A small model that answers yes/no questions on an image's attributes, trained from scratch.
Model: encoder depths [4, 8, 4], fusion encoder width 384.
Rows from block 7 of the image encoder of a small model that answers yes/no questions on an image's attributes, named by matrix and row number. Rows with one number belong to one channel. Each number is 500 + 40 x the weight over its row's rms, rounded and kept within 0 to 999. All counts start at 0. Numbers have three digits each.
After each channel's rows are labels from the 100 images, of 14976, where the channel reaches its highest value: "peak at" is the part of the image that holds the peak. Only what is clearly more common there than usual is listed. The data: rendered roads seen from a driver's seat, with toy cars, trees and houses. In brackets: how many of the 100.
# convs0: expand 3x3 conv (encoder.blocks.7.convs.0.weight, 192x48x3x3, each kernel summed), inputs 0-47
# convs1: project pointwise conv (encoder.blocks.7.convs.1.weight, 48x192x1x1, transposed), outputs 0-47

convs0.132:581528536533453494503537521507518454459512510559578457496508480516463462519540561530486470456502500520487545396523487536493512441429533530581464
convs1.132:609499534488479542510427464501426435506508500478495552524479604531499477546481533470516523527419455496510558505487508463493496486478507497413485
peak at: top centre (55); top left (25)

convs0.2:456538512511512471535512514516517509482558566483600519493443445527475562479503496530465501456482551461537476428487490492445599503536529576485548
convs1.2:504465525461488503450479504576504513538500490508480514459483513399575452523607450490508435503470537508481459539538541479491471553511512512406522
peak at: middle right (39); centre (34)

convs0.98:478567531471486518502488562427535518511500506488479468510440601504460483499493583458530456540474523455538575435480468558473513482456518499427513
convs1.98:529670459536530496417599497515489514505504563512506513491469467469502515439506507486487483476533459496492488532485550530516499525548477532509528
peak at: top right (34); middle right (29)

convs0.67:493556474493457447532499525463539477492546548540566489454535454512424496459468504516461553407530522541483439452486467570549521529448455487505535
convs1.67:539498474496532452484475462481531572477485513499429498526488515494533517473511546444500553541575381489506511502514500439567426497590501498518466
peak at: top left (38)

convs0.71:547466478511452450496496514582550405514538496537554488443501483534433487483479444517416520482544469539451456433485487549545523546466495489509508
convs1.71:522464510546553477478494485496504506413421508528432501511560541513634548502510442487508480538504470426491536471508460499451487469477550485501472
peak at: top centre (36); top right (30)

convs0.8:471518483489497497475536578465567449462535522491609484466447552550460546491478539531510485474477517513512485404515456556540519448431516515470502
convs1.8:495577459448515466369496498473525519500500537473492496484481531493582501481512549461527449496512430474484495499492590503506485501517505607462513
peak at: top right (52)

convs0.95:573498472507569469449522478548456502500499506507504498507528495554505509410577489517406526426542435516464514518497509441576448492497473539530478
convs1.95:572503420497459532482516499498551582490476500472516515573493482462528584437519514446471493494488492453562554515559573503427496503501560490499506
peak at: top left (29)

convs0.144:515549479518531476469537569483514527513512545525592466411470536507434454411501544532507447489486563504497464422480486526487520473471439541496500
convs1.144:562492395580473549516507498482499500468420514488516471483491400445546509482516494538432480495529509500458504557509543501466499492541457496512586
peak at: middle left (38); centre (36)

convs0.170:511520563549537504483511530452434536486505472472494469473526498545509432521507567464507477520447520490514534517580447559535498429451522472540392
convs1.170:505537489460560543533607487491529503445602480485485484516503501507498532490598484488504502400503450510459501501468533473480553466522515576499523
peak at: top right (55); middle right (33)

convs0.175:493507499536414520492491593531555487482511507514536519556454547512463468472444532514467542487526502457566501447507515541450518542458472435410557
convs1.175:458505507448555489491541519496502496513440469413412504501555513513529491410444501479467537523504414545538496500443448482493483492497579511485437
peak at: bottom right (49)

convs0.137:514503540470435512477512501478476516503533508527477469509375521449485478585492543522524447528455500461567538445513461541485558463572534507445473
convs1.137:526502484507490510497493486502492463496507493466504427498546480502440465535538492495526494437499577511500501619599506411441500477505417547492539
peak at: bottom right (37); middle right (28)

convs0.169:426520534540469504496463427431544490515566452502434481476517548593519539555494519561565482514459442524500521466488450492484499488431522481525505
convs1.169:457533496464502493467498493537491493458503494418513485474497481482492504514476579527472598420472436500470490460433476584585559509522496534493445
peak at: centre (56)

convs0.29:494517517506493486543472456514592482464552522487536529568448441471498545529541464570491502443453496514571491448478455492441487514546594507546505
convs1.29:538462433538418491526441495513489492517592492512499533514499600506492432534474489417521505501516507434500520485508524392470508528445509502489511
peak at: top centre (32)

convs0.10:513558449507527486438548519468569491404521512463523514451444522561477586439505476498464527439502506493545512448488536581521537478498517514460517
convs1.10:461516493518504531489465487511498480573456653494536520516494406474510502467459547543467468492482527445461496512422490457448497505549467493506520
peak at: middle right (57)

convs0.151:531544459530474459481529489556563442512513525585514511453494558535437481469432495556476494424519489576488508446444497558516494500430484471503502
convs1.151:487520501518511433503481494480513524465486516523354470512577496508615532491523438495506523603536473473474516514523518523506491488516507549513531
peak at: top centre (56)

convs0.47:536623522588561491484520477499482517491512471512467491468481473592464450490498527489494484475501487512528557502470403532452490490496513457559436
convs1.47:448485553494487491541507469500540539536552471532518467492519505573502554491534503511462510540512484503393468492499536485475555612563483558445559
peak at: bottom right (47); bottom centre (32)

convs0.73:482477501528506451436554583526445485502495496484579474394508503565461470467490483479477517507521476491450479476555462521594501465478486473533432
convs1.73:497471481510539514508539482377518528377481492497461474501461482489581580461510474483562494490503492496542579513525480490467480435518531491509502
peak at: top right (32)

convs0.16:516611535550439561495533498489500509496539495500519495527481496517430458523471619455484473466509499521568550432475498545437511485469473494528499
convs1.16:492474509454506441493482474471492503502499482504385552527509524563570624498488479497544513509433458500533565484498454476501493485502577518448494
peak at: bottom centre (55); bottom right (25)

convs0.31:501559467527483484564506498515515492481534518555487501496423494460384500417472505466432493476560505498500503473419501518428502545521465498472573
convs1.31:519528490473479444529434522500516500494465496394481463459609518498489499429555451498437566438488473534454461510514499485566525503504468530498464
peak at: centre (42); middle right (34)

convs0.53:456603499526509468515486519464547500475526552468488527425470473528497556423490484494431519491516469442503489435438485595436519505532474523471504
convs1.53:526425513521537578556597494525533500506432548509491510541447491533417484486518438566495485450434503479530455510477443486549488502527488533509487
peak at: middle left (82)

convs0.134:443514527462466510570567502476505438455558456458525480504465500527462553463481486500446537459520504494537549428446451522513572540502578492475553
convs1.134:570499460557506479443451495563514478566499559576511495501547493474512473482495512474485493533538519415405478587507515499556497556501498497447525
peak at: middle right (53)

convs0.46:429520514510444462458516546528483473473501499432557476446403428495497492485435478485447493499472525461517462438582449554478529536475479466486490
convs1.46:495500499503577509517589501477504503460476501499472497490495533570568570427559432527516495464489430505506511440485499510510500398557530513553531
peak at: middle left (33)

convs0.70:513595481528497541505542535470489538496512493492531494499476579513425442467477582426482498438514555515560565442484506518505489490472478422486470
convs1.70:499594497507516452430544483518502483517495573515493549505487448502518542484524520514460478534506401482436498561493493626527483512547542505481485
peak at: top right (42)

convs0.49:500482525498574489541494537460518468514503461533541443504531506461470470536527453518565488494497585604456483537463520432465432490519427529550509
convs1.49:503503490558475501491546496498501547499488585467557497459432410497502530394521546497435422448519498492493497484501506523393490490529477504497503
peak at: middle left (38); centre (34)

convs0.161:531581484542486514503532545412490521458489534464512499440457476487458452397501558421432483472520516459508513464525558549461500501488490502448487
convs1.161:542550554483510530489501515536568483513477505430556451493503460472487488499537510468488402523505574495470434497505465606591535512501527475518475
peak at: top right (59)

convs0.135:498532499590544409461535591482502481467535541456529505426476523562499530485581469517497509506440458479530524484484447550480477487536534505531454
convs1.135:438488528493486483498460430574472510502509446501490449482496515561496428501397509503485567505546516508548489476501497463475592515479407521549506
peak at: top left (30); middle right (30)

convs0.150:443546482563518473538540489473524479467506555508496472443514475545493521435380542478479557507539500456497477431428507514459535520467487533490569
convs1.150:546548540516554497473490500491540579505476498501535461484503496501502481467517542503500413426368528604502489488494502515489488450500445531454487
peak at: middle left (46)

convs0.114:486483523524487521515486485485561521451474463571523494629481517560509497560478511582494462486436513543534523443527462527466548507479486430509556
convs1.114:501528549481500476498502582566470514461552429489510469379505502500390437502485507483498510417485498549505489494499498500511511508461472550474442
peak at: top left (60)

convs0.117:485550472577487468511523534486466473512484597473558522449454451537473516442441531508445517486493543405508457456503497519467550505522509551431516
convs1.117:506495527438494499397503517498552508502501477510518463503485521414517486540581497483500344505447494497520498494539564503500529561509522499476488
peak at: top right (54); middle left (29)

convs0.116:527538453539478515554579511459503526421496483476487454480494526540444468479423533468473522445556561528526519468457557583476513463451467455498492
convs1.116:460485426432543489480491485495494492560476573529501502505535404461534534555461390502497481501513582508497456508555492521563474495496492492504556
peak at: bottom left (79)

convs0.188:458583503554458514508380445489456530488520525463449540509475492530503524472532511496498509478526478465539528529399451448432448508516468505541497
convs1.188:511454373507506483467558401503524507502455427496515457499514510527571540504458534491482523454500499501505531501548521493433513501471515486413552
peak at: top left (46)

convs0.111:596531437529553478480591516444517521456481485575501471512532557530463437459530558494465508462499505486527543449509540537548499478453472452479519
convs1.111:455505489489516486503487442495599566487578504418504477486480388492568502526466550479476517492502500500507497513489560523503496537510510608476533
peak at: middle right (39)

convs0.24:453502491524427530507452542497552437494482523426502505510534499517474474456505530499455542496547490443473404463481498509433546599449511474518561
convs1.24:425473503443501511457516543539414504582438497461534512474486465499501522500488514510485520535487491450541475525568405470559508488519582492489432
peak at: middle left (44); centre (33)